{
  "arch": "swin",
  "model": "multi-label image tagger",
  "dataset": "simulated telescope pictures of galaxies",
  "train_examples": 97500,
  "image_size": 64,
  "crop_scale_min": 1,
  "horizontal_flip": false,
  "color_jitter": 0.1,
  "norm": "layernorm",
  "norm_position": "pre",
  "activation": "relu",
  "mlp_ratio": 2,
  "head_dim": 48,
  "fused_qkv": true,
  "bias": "none",
  "qk_norm": false,
  "parallel_block": false,
  "inner_norm": false,
  "drop_path": 0.15,
  "patch_size": [4, 4],
  "conv_stem": false,
  "depths": [4, 4, 4],
  "widths": [64, 128, 256],
  "num_labels": 16,
  "mixing": "mixup",
  "init": "trunc_normal_002",
  "residual_init": "zero_last",
  "optimizer": "muon",
  "muon_scale": "match_rms_adamw",
  "lr": 0.0031,
  "momentum": 0.95,
  "nesterov": false,
  "orthogonalizer": "polar_express",
  "adamw_lr_other_params": 0.00092,
  "grad_clip": 1.0,
  "steps": 30000,
  "batch_size": 64,
  "epochs": 19.7,
  "lr_schedule": "cosine",
  "final_lr_fraction": 0.05,
  "warmup_steps": 1500,
  "weight_decay": 0.1,
  "adamw_weight_decay_other_params": 0
}
Rows from block 8 of a small multi-label image tagger, named by matrix and row number. Rows with one number belong to one neuron. Each number is 500 + 25 x the weight over its row's rms, rounded and kept within 0 to 999. All counts start at 0. Numbers have three digits each.
After each neuron's rows are labels from the 100 images, of 14976, where the neuron reaches its highest value: "responds to" is what is common among them. Only what is clearly more common there than usual is listed. The data: simulated telescope pictures of galaxies. In brackets: how many of the 100.
# fc1: MLP up (model.blocks.8.mlp.fc1.weight, 512x256), inputs 172-255
# fc2: MLP down (model.blocks.8.mlp.fc2.weight, 256x512, transposed), outputs 172-255

fc1.107:470508470479526499523513504545509491476504492522515481503472472482542484484497499495465481497538455522494520524507478512515512506523466532505505564509485506428527466465525467506533526474515502496471526529466547488484518489529547516510522508487480521485
fc2.107:497564514479506520521475492483494514499532495502478470494486497483491508492525479524509477512502516511456518489499459498496468475467523492471476480476504557518472485507512488478470519507474481511502564472538461533516517517446488503545483512503458455512
responds to: many stars (75); bright star with spikes (55); two-armed spiral (30); round elliptical (29)

fc1.470:495515483499488488482519523504484525517504491482478524491528475499469538491485513507499520475482497476574532505494495476504514457526489537519484480514485464499525522533452530531522513499475492491482455477439491491481512519479468490471474466456490533503
fc2.470:497487493478533453473470517497475508444504532489484481472524478499483518478514510524475523545487490492497524539481485529538529529494512520482526498497493500517465486462485491527504476485475507491536511460545539495498452514541489547489543498515514479518
responds to: star cluster (40)

fc1.469:496512499530539502539474470465522498544514485505488560504513513467477520538507506484539464489515450472453470509485480505526541497489479511485487495487475482482493482509509488529523517504524471490441514495516479525485514498518480500560457486479479470523
fc2.469:486482507493509491487515518537463509523527505487510471495471513533506494493507472483454510493484513512554531498527523492483492471501535478532551521543503524510479513517506486491498493510469490457506474463491557457499506475473488514442491512492535517532
responds to: barred spiral (34); winding: anticlockwise outward (32)

fc1.249:510477484516498486515491496497485449575451478458473494499517487512508481542460500473512516524476467479473464500498475479429502482543500527478528503448507490498469505504523528505494542503474475507492543485523507490543505477542473505506510490546517524506
fc2.249:497494514491539506504529471441464514506534448461475507491543465520477529499522506512487496494492538521461522509496483533524508513501541457499483482533512462532500493495474498532548514480514506525493472499494472491482472492469551503537493546468510556483
responds to: merging pair (75)

fc1.319:490501494488492535503466484471475531492491522474504516507490517491545515500441506500516485498478507474450486491524497485515529515515513482463464496503523557492462536493503476562540451515534490497539530494514472497463486492496481489540529562480502498552
fc2.319:506494496503529497521504491515514505513528483503493512484485501557503524513528509446498501525522491488486506515488511526451468459495505520506525506476488493466519504488507471529463522517471499496479478536539508524515527527544497499474462466483497525450
responds to: round elliptical (54)

fc1.280:476499479559528516497468508512495508472525502488501460507518481486521525483551478499489495516501491502507529497478473480532514491540449514482463494471491518487435537471494481475488514458500462509546513525474534495499509509506560465534499439472454537526
fc2.280:471515478511501539498464527514492483473470499521504467502518505476514502486499543524526510530517477489485463498472447496479510505488514538470512466505517538513524461526532494473505461449505540537515502515484501503473517523509519534501524524546545540539
responds to: many stars (67); lensed arc (51)

fc1.481:540475503484471486498505502482489524496496525503502530515543483526477504484471466482483503536521491513541498479547482501516478514499452513516471506507517484500553504461477475493524517523475457486531490511523509537507472500527506552503527478485506534484
fc2.481:504536482547482557526489549486494516498518482515488489519526482558473455468492491495502478518499489544498497498480508526494470497541496484507527526477518486476463482528518530498526494527537490525453512517491522483469488448516490469539531516513474513468
responds to: star cluster (38)

fc1.411:476481471490461553504471534469506513545489538474506499483472480496503536485480493495461543503492469484496548471478513506511454500507517504509462473507528482523544513499501470519540508519508470494501473503461478484484522462501568458505494520483496480485
fc2.411:473520488505533483537464481491475500498482490528523473502476483480527489498539499507475517464473571501486522519486473481483489542510498513507534528458516504479494520492497537439479510502501489503509471490520468470497492508519513515486532501523479514522
responds to: two-armed spiral (82); winding: clockwise outward (58); winding: anticlockwise outward (41)

fc1.404:467487485532473530547499455466499470541495530519500526476489526519489522506494478478458448483529500496494470493456483506508487483473477501428481504519490520501528483536496526513465469489491523551497494550558486497442516482523494486486518527502526499481
fc2.404:523491490504503510481559488497530552506464481509482529469545480513514499502494504492481487461507532524526508470489526515475460532526491474558501504469492463571490524496447455495535547494515491437503508481515515500563499540509511504494483497471445535508
responds to: many stars (65); barred spiral (35)

fc1.161:496541473497495500544526525528500484556496491504522456490476467482478507465503473498484452494481503542526522499505464512494510471502467520493496470461487525486458525529473494483502503431492536500517548468498477497516513519496478487511520514475511522578
fc2.161:496482504527510544561451495508526458453469479497487496520482506533503498540489539502494477537534521500486488504489524487497513514520437514517477464424533478528505503524488516448499479473452524505503514499479442515491486520488484509488515520512500490501
responds to: noisy (83); many stars (81); star cluster (59); edge-on disc (26)

fc1.435:567489439516529486514522466515511454517481483523456512501524537467509473518525487517529489416490504482526498507523520508497484463506501495496529450474524495492491517505529474551473461501514532581487479500500493455488495490524512527520468552498531519479
fc2.435:499531538517455504517498527527510518503502499495513490452490485543510524492490526453549502512523475503516511474501505510513507527494488463535526453564477551515492485485510495492480540535523496454491521528485492517485489464463471463458483509485528466511
responds to: winding: anticlockwise outward (51); barred spiral (46); winding: clockwise outward (45); many-armed spiral (41)

fc1.230:507511490486537463518521511520502506501504535479489517511518514515527560476499493501436506527473471518488522523514510525473498507460524523501444443455469500503535525501507467549493493485480516514532516493492495505493482535440528524553488467499534481537
fc2.230:518532485494480499499561500484498489463510477497500536478490527494528520501454498521507495511489501496553486519505464533511498494547492512493545509501505461505446521480476505516504496507480489469522487474525538466491530461543513530498507543500492525541
responds to: two-armed spiral (62); winding: clockwise outward (48); winding: anticlockwise outward (44)

fc1.129:497479491514482554483538480470548540495497492483516459515476506513530527520527459505494476504481498466498499495528488516488560539512491507498518471470449453521493504506524442466467510518472463482470495492507483526542493531489557506484541448489494559548
fc2.129:508430533504479476495484511521480502483498533484490500549468537501494496544457525476513510473489476472495481485494456496489516480495500521480517500453489519537473526514509464524502496500509504465471495491472524529445504492538540479493531518503499510448
responds to: star cluster (74)

fc1.159:461523486495491522524536527505443515498469503529494478539527467476486469535491503490468480545512460525497517504495506497456541523452505545482508497476512466485506490531469493476469476475488470516485502477481507516516511487524549483511497522539518571542
fc2.159:513467527486485530524489495498518514497509442491476492480489467536519456501520500478507480484508496513502488496513503501470473512461541515498487532506513500523505483472483488509526450482491512478584492485516507475463506485446485486493470484493540510502
responds to: star cluster (72); lensed arc (27)

fc1.128:446472497525486505453480542458476530519515500530528454528554479500481509496546492493506465507513473468474446476506452558503534453487416494505487523448501472521534530487502511454481443491478515534489451504461528479508480524531491503483499537504520503499
fc2.128:510520502480498481504484523463509515496470490519481485528505493472503545523501508492525570498523457508544491503547540500496469493557506483522493511484480542485501472496505538535480547512478466463508528493546524488482498538528448497487471542469486514497
responds to: winding: anticlockwise outward (40); barred spiral (38); two-armed spiral (37); winding: clockwise outward (35)

fc1.402:510493485538498461514487463478523501463516501475485463475513477509522513474523508524504524523467515522553488528547497494497440475471480503541539487446495521523539501538500493544546467502479496541512484478481545471528477471500481496541468471496473532475
fc2.402:428494485506498514479511521521453498557494501486546483471484481519475489570504533545486527493496520505454524489557513546476493483511501514506505479575483523513460468485516496493477496467513465517482528517490526469520466532512521475538507491491538514465
responds to: winding: anticlockwise outward (71); many-armed spiral (47); two-armed spiral (37)

fc1.192:515459499512529516519484523513509502484498530493524526487528454507484477535498484515517566513507522509458490509527504518545465519512521530531518509499561481495539445463489491528534495501487529484524509522530468489496505505485508473470479493475479510503
fc2.192:500528525491471521528485502482506535527516449548530516526481526521494504522494529502532484510491503518507502513482522522495534497499476442443440524520466498503478516520524499492508480529503462495485456508498504497506489522517436459525503508490501536500
responds to: many-armed spiral (100); tilted (85); winding: clockwise outward (60); winding: anticlockwise outward (40)

fc1.28:487490476480525493516500498411509495523495494525501500477527452513523511500498518521472481510531468463466512527553486498530496491495494435497503543539483517503453510489513523500460483472489551525512507506470502512494497514523470545515454535506473549495
fc2.28:504524481449490475494442482497476511453512459514504503494501524527530497492494442439505558489480510499522460483544508487566527484479504557529458492455498511478546503493474473463497513490565481511444503510505507482551530473493502495480529513489489499499
responds to: many stars (100); noisy (64); irregular (37)

fc1.122:493527489529459534462543504451491453527522518527518486474506510480509477502514514448511511541506495496490501509497491534497485498503522528488539495511517534492507495520555475512514484497452515511504511493492504474494505474539493516495545497492508519471
fc2.122:499498537503564491476517500502509484464506490535460459486493500483498498471470435534542515532515473490516479528503452469536565506509503476532485534491487491457538516515461531543526467503560488466460485507517458511484491504492538527499493538456492505509
responds to: bright star with spikes (100); flattened elliptical (29)

fc1.177:533509532535470519538516495487506473496493508477485490483539518457512516450521481538549482449503525464534516525564502505462480517506493464508531503519517507489511534514463453488545514494513565526448466490489526460461493489470505532489516500506477485497
fc2.177:517537472533454488442526500488482525453504506522457501506509502508482474519504448518479461526498511542497514516540466497554488453476457495487518489513541524517530516504494501519513487506543478485513512493537477497486517543469524485521483467510488516466
responds to: two-armed spiral (46); winding: clockwise outward (37); winding: anticlockwise outward (32); irregular (31)

fc1.109:512493547507500555528482500443486509456507469521529461504550545499472462458444498478501532531505539535516498497546509507542486513488509513537505490532467520469518502479530525516486497497499510487469544489492463443490460497501509555480505445471510502468
fc2.109:514545504499458500460501497522475512513500516504505532519495477503452482510489501549474484481519491480508490543504520523470517512481488450502534524500542515480486489471483535485552515501493489472455478524503520497506526497512523499484532557463509489487
responds to: bright star with spikes (86); many-armed spiral (43); winding: anticlockwise outward (34)

fc1.180:486495478502490478519514540523512521503496508481500420517510517536496541529481496516508472525495560485506515508494516510535473464519510512484498539531500527530538535523477512548525499517490501513445495473479520475498503472498480514517501499453496508538
fc2.180:460499476477449568496520455497526532495531508447511475499501509522452488515472534539501515496491511472497480494518479482478518534475538491520482516531489508482464545485491490498439523485447490473486511516494496523499518471472516493484552463448511529477
responds to: barred spiral (49); winding: clockwise outward (42); merging pair (28)

fc1.99:526536510498520541485489571505490526480513494503495574504480503521469534504519501523499505498519503481576494500538479521516498512523475474482485453517521477461478503513501479479497521476470509532448511505540456510444472503484534527461517515520529501494
fc2.99:458519512540497507571525515544502524455554501521489498520529471517507490504472493483491489505507497505522515459531508508506513456536494503456530499519516536528471520474475529494477519503505540497508534536526510488510479484489489487482542479529517497497
responds to: irregular (83)

fc1.486:547490470458510457499454495506498518530482537488484489486491470489504548519526512537485483466487512502513544498461528488516511529506457504496489512504495474493512473564515494549509490476510514490506492473527518469569496496523538493518496511512560472508
fc2.486:480507496531497533490502485502520503473469500471489541513497551499537463517499475470499549486490503525451481482517449516502487471501526512497487495519514503485467489467530522492503510505517561475486485461463478471490478490506482495518501515453517485475
responds to: edge-on disc (62)

fc1.390:514517518509482515504567490468539510503526489483510488471444521497496457500515474506542495516464455522522492531510527513548492477556518512472530478514520489485501457509452507517493559481462491520489506483510506476513524525542535473544499479451489502516
fc2.390:497474524483533514475540507527495477460480545476495520508474490498542514476517492522490471497517557454510497490483449459482517551481534442495482513493490532487498475531514473492475463520506484500460501481496491496465468486463487509506490518492484530528
responds to: many stars (84); bright star with spikes (60); round elliptical (35); kind: edge-on disc (27)

fc1.357:485474490505485507524510496525489481487527435505516500446481489492520491473502453548497536478520494473496501496518514508452521439506514513522556484508525505516503457484485482529505507447493514480507520518502507457504498505495451496518483528498499523509
fc2.357:548522530485562513501456507501479515495496486513480459544511534551500496478517518514568483536480500498523514499480488492524516494523497471488526487545466538491502525492474526527454502508541482558504532480482504486516555454466503504495487481509484502502
responds to: small (72); tilted (62); winding: anticlockwise outward (53); barred spiral (48)

fc1.170:541508491519495500534478461506499475491483514480482485502517538494463549481490519488506484481487533522463512479510504491491541518477502537482520458509500540504512513428466484509477484448486519478505485464451489451483445539492517507541483505524493436543
fc2.170:499517504518535504416472465514467521492499488509512520552519462492523496511510483506471520469477496486521506499511517509503520460533527483500517468490484518507483515515511509547536479503525514514422482470507510537510524481493452449505493507481532539492
responds to: noisy (97); small (60); tilted (38)

fc1.363:503505495524517485452468473496528493475486495439467519513494526466520495454556500492505521484492542487476516499543488484551525474478521510513527496549494451509475537477466515517503489499497515520495558493520468549460485529487516507476485482480494503522
fc2.363:476527524494457519499530508505481491485519486497526513488529451507481528489507522494503469498508505543512491545496491509547469488502513491495508490502530548476525501517505477509476514515514496502493487515453457472518510512516531523540492543513481543492
responds to: irregular (78); small (49)

fc1.160:527512534513497536458536499490463477529487555531517487466537473497483502544520481503537470445476456462514501487533505518505497499510487500474468509482512523507538504530503479459535451496451549456483431502524539509507484468467501496525505477469454460470
fc2.160:537471486539490512438518496472457578488494518530474534518511516552500496489526511504492458470487505516504504506490534478487473541482436478477468525527538516531496539482487492546524470506489488461484482479555501518544520482532478534520503508476507498521
responds to: two-armed spiral (78); winding: anticlockwise outward (65); winding: clockwise outward (35)

fc1.498:470496512467498534516478533494525496502515480478488466536525479496503505466527443524504483530498558461510486505532469465523491498528508527503567463517525527487500520532475499514494497515476504472507440532517512476516483491502471502511544538482458544575
fc2.498:542492489519493498512463507470532517497514507555524476485506527539484555547525514492532499554471520497564503422518475499461512452489470442537532485501477536490516460504502522533482515542520470514452524500497466514514507520473489506485502507471515478471
responds to: barred spiral (76); winding: clockwise outward (46)

fc1.205:537535514556541491506474448508489531498471526480508520479506461514490469508512525525471472525472515463464524518477506538561491505499533471453500519523474506540499495509487521491500526473488502504503491497476478480570512505479504474463493464478492519530
fc2.205:501484471534497510453543492513497496509505463480498487461502516470522513473489482452481522529527539497492444527533519497466528498516489511537464560462517465525432533484499444480503505509487501499491517514528482483481496512480470475478529500502477503537
responds to: merging pair (64)

fc1.124:530483467521490507450501496459479505515488499520478495501502476476488498507497493475519493524522499490533498464515460509513491481527543504469484464480529459467511526520478489464505434451486507531509507518508473518480488506482545463487498507469495472484
fc2.124:472519497463510481485534500476527497481488555526541480477543483491537447478491500537525499521509512480483501521476519511492525514513568501497473501477518553470521477473500477499502560490501500482516477495494533474512495500501517506507523533493502457510
responds to: round elliptical (55)

fc1.93:535503500539496520538510502503515532508489503487547473486476479471513499498498511519496475503490516532507497516500507478558484510516492497502471534515491507514510508497498531476488494513510445505508514502467466512475502516515499482499477524526501538492
fc2.93:497481463504528493502548521511484486467463506489505483489499503539477479489471516539492523476467484486500499510500534548442474494489502480512487473508531510506512498489527495518512538515501514517492484465493488493489506502506514490504460508501516477522
responds to: many-armed spiral (68); winding: clockwise outward (40); winding: anticlockwise outward (34); ring galaxy (25)

fc1.296:491520490495468460501536505493524508484471481519483529474500557521509502491484481520511515482474509507529543470516483493489490508470542525494476508535493503497476491510513497526500533470486452541487494510512514486514501466462517488502474484473508540494
fc2.296:519479478493517498557506477474513493528499472485510470488484445529512514539528532467544518543520506464508519542517525510511502481564499469491539496520491471456535431466464546487470533492452475518521517468480471454510524459502456529533534535482499540486
responds to: small (83); lensed arc (60); barred spiral (29)

fc1.54:493511526483541481481487474525517439502513494502522480527524570495553473494483474474504491511462518511510507515519472514528505469474456442461535584480492493516514489501496497510501492493463513494490480485459475462472489464572493515519477537500515485478
fc2.54:498484513502517536539476517466501513516513513486512451538479449489471499487515473493450501500534454479483517540509490517510506484478487529531540474510476480510498452460535504504480486485449469463503527526500517492512535529478525475504512517501455485516
responds to: bright star with spikes (65); tilted (43); two-armed spiral (33)

fc1.52:465542548479526539468500530504505496541502489538521484489496505489499480564489523474512502500472510511495477513508482543479522492519536483528535480528473504510514510516550491502481486482512479497505478513475451488506487505515500484507490517501504533510
fc2.52:425510513517509525507508511547469512518479504511483535474480487540454484491523482501520517471513516500475489513502526471490513519480496531490476549500514474484504516503537487529524500483485492495498479544482522528504498505533463521499499452478483510505
responds to: winding: anticlockwise outward (39); barred spiral (28)

fc1.432:511526501539520471504503483562489475521437501547477478513504501500531490506502487511552516539459514517491482485487471516511488532501497496502496484470490498528503530486448500478505507487494511490483506512523485511470517448501514464504543475473491513503
fc2.432:460536451481552503462502484480489484451491488502481467459506447538535514494495502503522482497518538523490432486511468473546546505511486517473508497494505502506498514513547470486493508485481438499556511529504485494505504493481508465523500511538483479486
responds to: star cluster (100); small (85)

fc1.349:516533512497491524550492486516483527499490464476492466511491495466518509520546510529452509487498476493493492524485426477490469515527520496499495528490511528486503465527510458470475458496503515465515507531473544506516527501567508471476465491464494530491
fc2.349:466504489519502500530486494532506510533495459453488466531530492535547516474457503507513501531503505498512468487480517498462512439528510498475485527528520460508501504531500495486467462483465424504523482524493500528494483471498486524519511519529481540487
responds to: noisy (72); star cluster (37)

fc1.244:486457463488472548500463540540490490493480511527489487474509503501505464462491466493508543469519453484509539511529474523502475483503504516469534533488514461545466538494509470469549482500501473499515501492501512508470482496477474484523492462455509563543
fc2.244:495536508467510495504486544534511497525440470507499476546509485544485532490491527516479516511454497484474499506481501543544550479489474532472513482485491497469504492513442486515504524499485452491485512517495522503489483515560507510496485494523511547489
responds to: star cluster (59); flattened elliptical (25)

fc1.23:572491509475512507488502461523526530530460515497502476503482543477547461502474523482495502501514509495507473524491506490508475515500521477496511503525492524471520473497488485533466502489513533507529485471522476511489529514478526496532491527532494533546
fc2.23:486536535505548522468505481493474536538466513492433483520514503528480529482514473486530482513531455489517476476479473493486471485505492487506521561515475480509496499472535493516527487510505494456469476498471474472483490453502483529529517492504437544492
responds to: two-armed spiral (88); winding: clockwise outward (54); winding: anticlockwise outward (40)

fc1.90:522514501468505463500533496447475485495469503519495532482476462502468498555496512443498487521543463481541511537510467537438507507525457497543522457523467492485491435482472514441515541497533541506483510525525466475467527486507498529504486470482452485530
fc2.90:504502505490531498485485543499501453496489489501506536516498533466474510467483502484557515530469446528488472503504548503502480513518497476466523470472527501491474497514540498486458470478501499496516505490479524495510512513481516527493507472532535476469
responds to: bright star with spikes (100); star cluster (60)

fc1.19:495475515544493496457457500547484495485481488516508509493465463530485484489499500556479541538513487486499507475497530505495501496451479493477476472552450488466518530485507504485503488484519535501515518493501517496481481505495473499518505521474507560528
fc2.19:512546498452507521510551536495489499479477522507513514480495493516522511504504479482433526508506511498489520532552516495506506530515522473469541484490490509487540470487515453562517495441501516505546456557496508492527511487486474510525491512467531531473
responds to: noisy (69); bright star with spikes (53); many-armed spiral (26); lensed arc (25)

fc1.116:489505510497485503508498513452515540516498449501505508474532485501481519498516503460457484488498522458513547534527509527429472487476508511523533436510478474523469463476508487500528493519495545515514505475486487475472530485516513503486462517471524534492
fc2.116:473520506495517512540519513529491544501517522506513461507453516467451482473505504506486537518522452541512487488517502527472502556437510513462508451476541526494527505535536495492520494503522488493522494539523481519522498514514510515496517502478477459533
responds to: bright star with spikes (100); lensed arc (51)

fc1.500:483469527511483520529539501491464492499499466528526466470519482489489513529502543501504537546486490542489432498532478489502513477503507522491442462505492543494498544473495502478513488492504507498511504514509492493469494495504502507464492555534507489482
fc2.500:453492487482500505506485518464533516562483472486496485512488492494505494477494518549529473506479486499473500522495486506480513498439518519497473488514522475505502515486541484545496528479520499496492524443533546454539486508496531494482515491465510511510
responds to: edge-on disc (100)

fc1.261:513483492508490449534453497534509492508533501486539514460476498528482521505515519483481493473455505558538443477480537505477466536485525585488511439511513514515489527537495522494543491516487497523506525516466500478513514464516541457493531490473510484497
fc2.261:494498502512524548502528503515505477491473523468508503500500453472481516488500529577492486510508491416448524522508486543515510533512503472497521507559494485503510504458564460496500495496478508494522497490509514527498446527474462536503490486505500513503
responds to: star cluster (87); noisy (78)

fc1.459:549503488526476520498522545503454504492474514523537428499498476485488451477474504519477548499494536490503517505495469522524502485553485488456497441542516518496530517493483473504455525520508534457509486480501452483476491530481521485504501545524480493509
fc2.459:477502491508508479486486526491489552515494446504443514529516510500527526543506522502484505464497521477524503542513495482458486508504511517459479521461530500471497505490540484476517518426505532468505483505519518440476489471523507487460502455497522527530
responds to: two-armed spiral (100); winding: clockwise outward (51); winding: anticlockwise outward (49)

fc1.451:495496452492513530553507506456527519508508483470490471552495498467517513439507569523489486542505464487471509535527486498479497479514478504452475483496523537487472494506508470466490461511469524520462537485511466500478471511487503492468474482532508464487
fc2.451:422510513504496476481522496509503495537525462470509491524487541476483474505497532502521455465515541535528510479491442486480478427496490469499519472486507500478542485517513451495517505493506486472480515507506503531538516503546511466490549500447527471475
responds to: edge-on disc (94); small (84); bright star with spikes (55)

fc1.72:506482439502507531500507534512499532512510438546518517496526505494516518500484484512526518482517500515555531512496473453452476465518527487454516490525539474474470474490496472539508495548495540539490456507493526483449534519507549484506498492518553496469
fc2.72:516511538475499518512510468513484468540496476477535406476510508528496498476512492500463509511518497456494481507499458510541476489542533554539458505533507508501502467506458477444526492509509539507486495494497513529479452480517503496479472468497483517522
responds to: merging pair (51)

fc1.356:466457500472525498500501533526518543492488480535477488458540513505511471486489507535467517514511524482523513520499534483510522490477475552486495518482472516530503511491490515441482478521463482483492511505514473500515555481494447498522487477536465522479
fc2.356:500496529517468484464514500484494481517548521507505455494502448553474460562497478498478524462530480466491503519522510554506502502494507495497462495510525482509465530502457471552551485482493502566517476507489509494547487474542502459466482528458491532511
responds to: irregular (87); small (67)

fc1.403:512468481483496493459503497495461531496433547536488462486525539544483507515508494465473549481503475516478503552544484503544488510523469508470490455482500484517540521491463503535497493489474498526490505502521508505539516493478507508528494503457477457498
fc2.403:496472449532511504534509535465522496523528511478493482482493489516497496534484470511488507542453534516522493461521519450478464497507522528499482480505499492486514436522489494527527502495509475467463515547523471521501474485503486482501477534543503493476
responds to: winding: anticlockwise outward (68); many-armed spiral (53); tilted (46)

fc1.340:499541501495457489489507521509550500486489508492470461495479450539450497496534471505485456519504517507521515504511466533506501490533533496508479484509512527480472476486491561461517533516528479477494530457474493507457530483556516528478471530504495481485
fc2.340:498492481537496467510496529497534496528507507445494537517514553495544497490514484483520507456507487531484465521481484453528493548482479501479522515497521486465528514520487456513481483522529497521471475509509491503489487508482495500515530466554520516533
responds to: irregular (100)

fc1.38:484506521499507529496505483489455482526497524532457479518523467441525498521516457517460483454495470464447505495531511549517482495489497493493512546525448492515495529563535515488508532507496481459502509531491500490482492476485502488538513529461493484473
fc2.38:519499494485462497524460508472472512475481523526522513525506448476459451480468532465509475491478485498483521521521543458544533437515529490503478471530517504477433504529511515527512492472490513513484492485469544486501501521538515513477509487435520499507
responds to: many stars (74); irregular (29)

fc1.405:497515479520538492510487499492451491482484505475481478490445515469485526496497500520511471459484492503501514466477481506505440519523487540494503476503518510486424488539531455521482501516469490509536469517495515485524528486508523464504491486476493555516
fc2.405:476460469480493509534490514504544488475488518483461515538512491534496482512503498509514575536499524483485512492462533446509515480530460473479494464482469486554507470515543496506467500495533498488499495476465490509471514481488505500543518533495486537517
responds to: noisy (85); round elliptical (32)

fc1.389:518475516481515468487482513497528476503485495512486454526507521483499480493451506479526491475526538490443490541490476480508504531534500448492513521476520526507539505494488445504450492497514525478521471504460531496530505467541519504522461495497542488516
fc2.389:484486482475518513469492532506494483547494532485507511507516517495521486439529515552463514505473470507536495518537493518502466500509499537485504490515524545465507462482507497508515483491466502501544493492506527488476505460477509492505518478530476533464
responds to: winding: anticlockwise outward (49); two-armed spiral (47)

fc1.247:551470503528533483509513517484466501540514531528470489433514470507487464547534483512516522494508474472511452552518497530514492508505505489509504521515493480526481494475516496445492536487541508510531470495494456491499484490508502495485512461476495451493
fc2.247:522495518467502491445487510461512458478491508486516504507519555544515476512486470500480497513516436508509504542503532506464473474527510502523499507504487471476537486474523467499463481553533539511544538521512524513483513481478529529502489474497519498510
responds to: bright star with spikes (100); star cluster (39)

fc1.379:487538494510492459504521530537487479476517469486522474476497501528487471546494468471496468479539494535546483510491536487520552480509477508491501513449513513485454523543530440479517488503473529508456454498514549464527540471538518494472534487527539522493
fc2.379:529498493477500461496513499483485488491487506476461515455494522525498534511513477499483478509514485452481485535492462509501512547477526501481498508522477565500486499531486470534520486493466460509475491483507462486474468512469512516467467455519525527510
responds to: many stars (86); merging pair (46)

fc1.27:525458486513484477488486497466520503510487506514466488504537496478498526525461467553508468469534484488487507478492471459561529498542504529486459531511501467518460513523527514568461506479485491496469516516510479493483513531490498504461547529464483548480
fc2.27:474512467485486531508437547444497500497518546485513507450483536495465521516501530518445478504450530532483553503511518546525484514497569520513470485500488499484483506446484469481498567478482526524500464493471489541510471472488466508493487491491535503535
responds to: merging pair (39); barred spiral (38)

fc1.499:530507480545515524491493509484527507496540496510546500516496484506499450499475495533488491520529483463506492517503513518500522503460537493521513522530501502521510496521522542508466516510464492523511489474465510509447481438497512577470497469505552517464
fc2.499:477486481466491487494496512453533455514465477477500499480496447515485489469542518527506474475532511524506496490480489485502492444503456501532513494508546541489493492478493527521531543517508497547456481528483456494532538529484498495494471467507505472519
responds to: small (53); winding: anticlockwise outward (48); barred spiral (33); merging pair (29)

fc1.98:436501489516476509499492474536469532469494460499488507484472479470499522472504504516517501535504523514534454509519494532466479482511518511538515510525511516486451498514513531469495539528448495474500489468478498517472511457491478524466469534498524496514
fc2.98:491529495479533552511499509502494507498518479480533472519498493545518471558464462519505482417480517545510509502522519451518486508499529516485440488477556494505507506512493494531524495481548495470496501500470531580511485536492537508509467484482508504502
responds to: irregular (88)

fc1.69:493529497442502504472529548522498492480463506492530486504499508515522514481465483529500551521532480458566540490468439514561514506507521512514528460487526501524459521472494465511481451509517553517498499495485524520544525496493510472499489491474523490513
fc2.69:513498555501496527517517480542498525497486485502484516486445484492527505528523496531488520477521493539507511522532504513481471573464461495500498490502539471486506467486480513490518497484523456525486541472495480443514525483502500523499503496527498476519
responds to: two-armed spiral (98); tilted (76); winding: anticlockwise outward (57); winding: clockwise outward (43)

fc1.76:485471515517459484530505481500494532501488513493539531539510526516526525507476509516432485492498483524512513528530509490468515526502497513529552492543515483539496490495550522487501475540509484470441512474464510507493525451487481509461516557466493470489
fc2.76:497512495508510508498512486469534472518466529507536474536546477486499507512506498487506515467483500485469425538444488484509556524493453510520471506468502528465494451467486478552470543474519502558505530522543476505533469499515513516547465481508504436478
responds to: edge-on disc (84)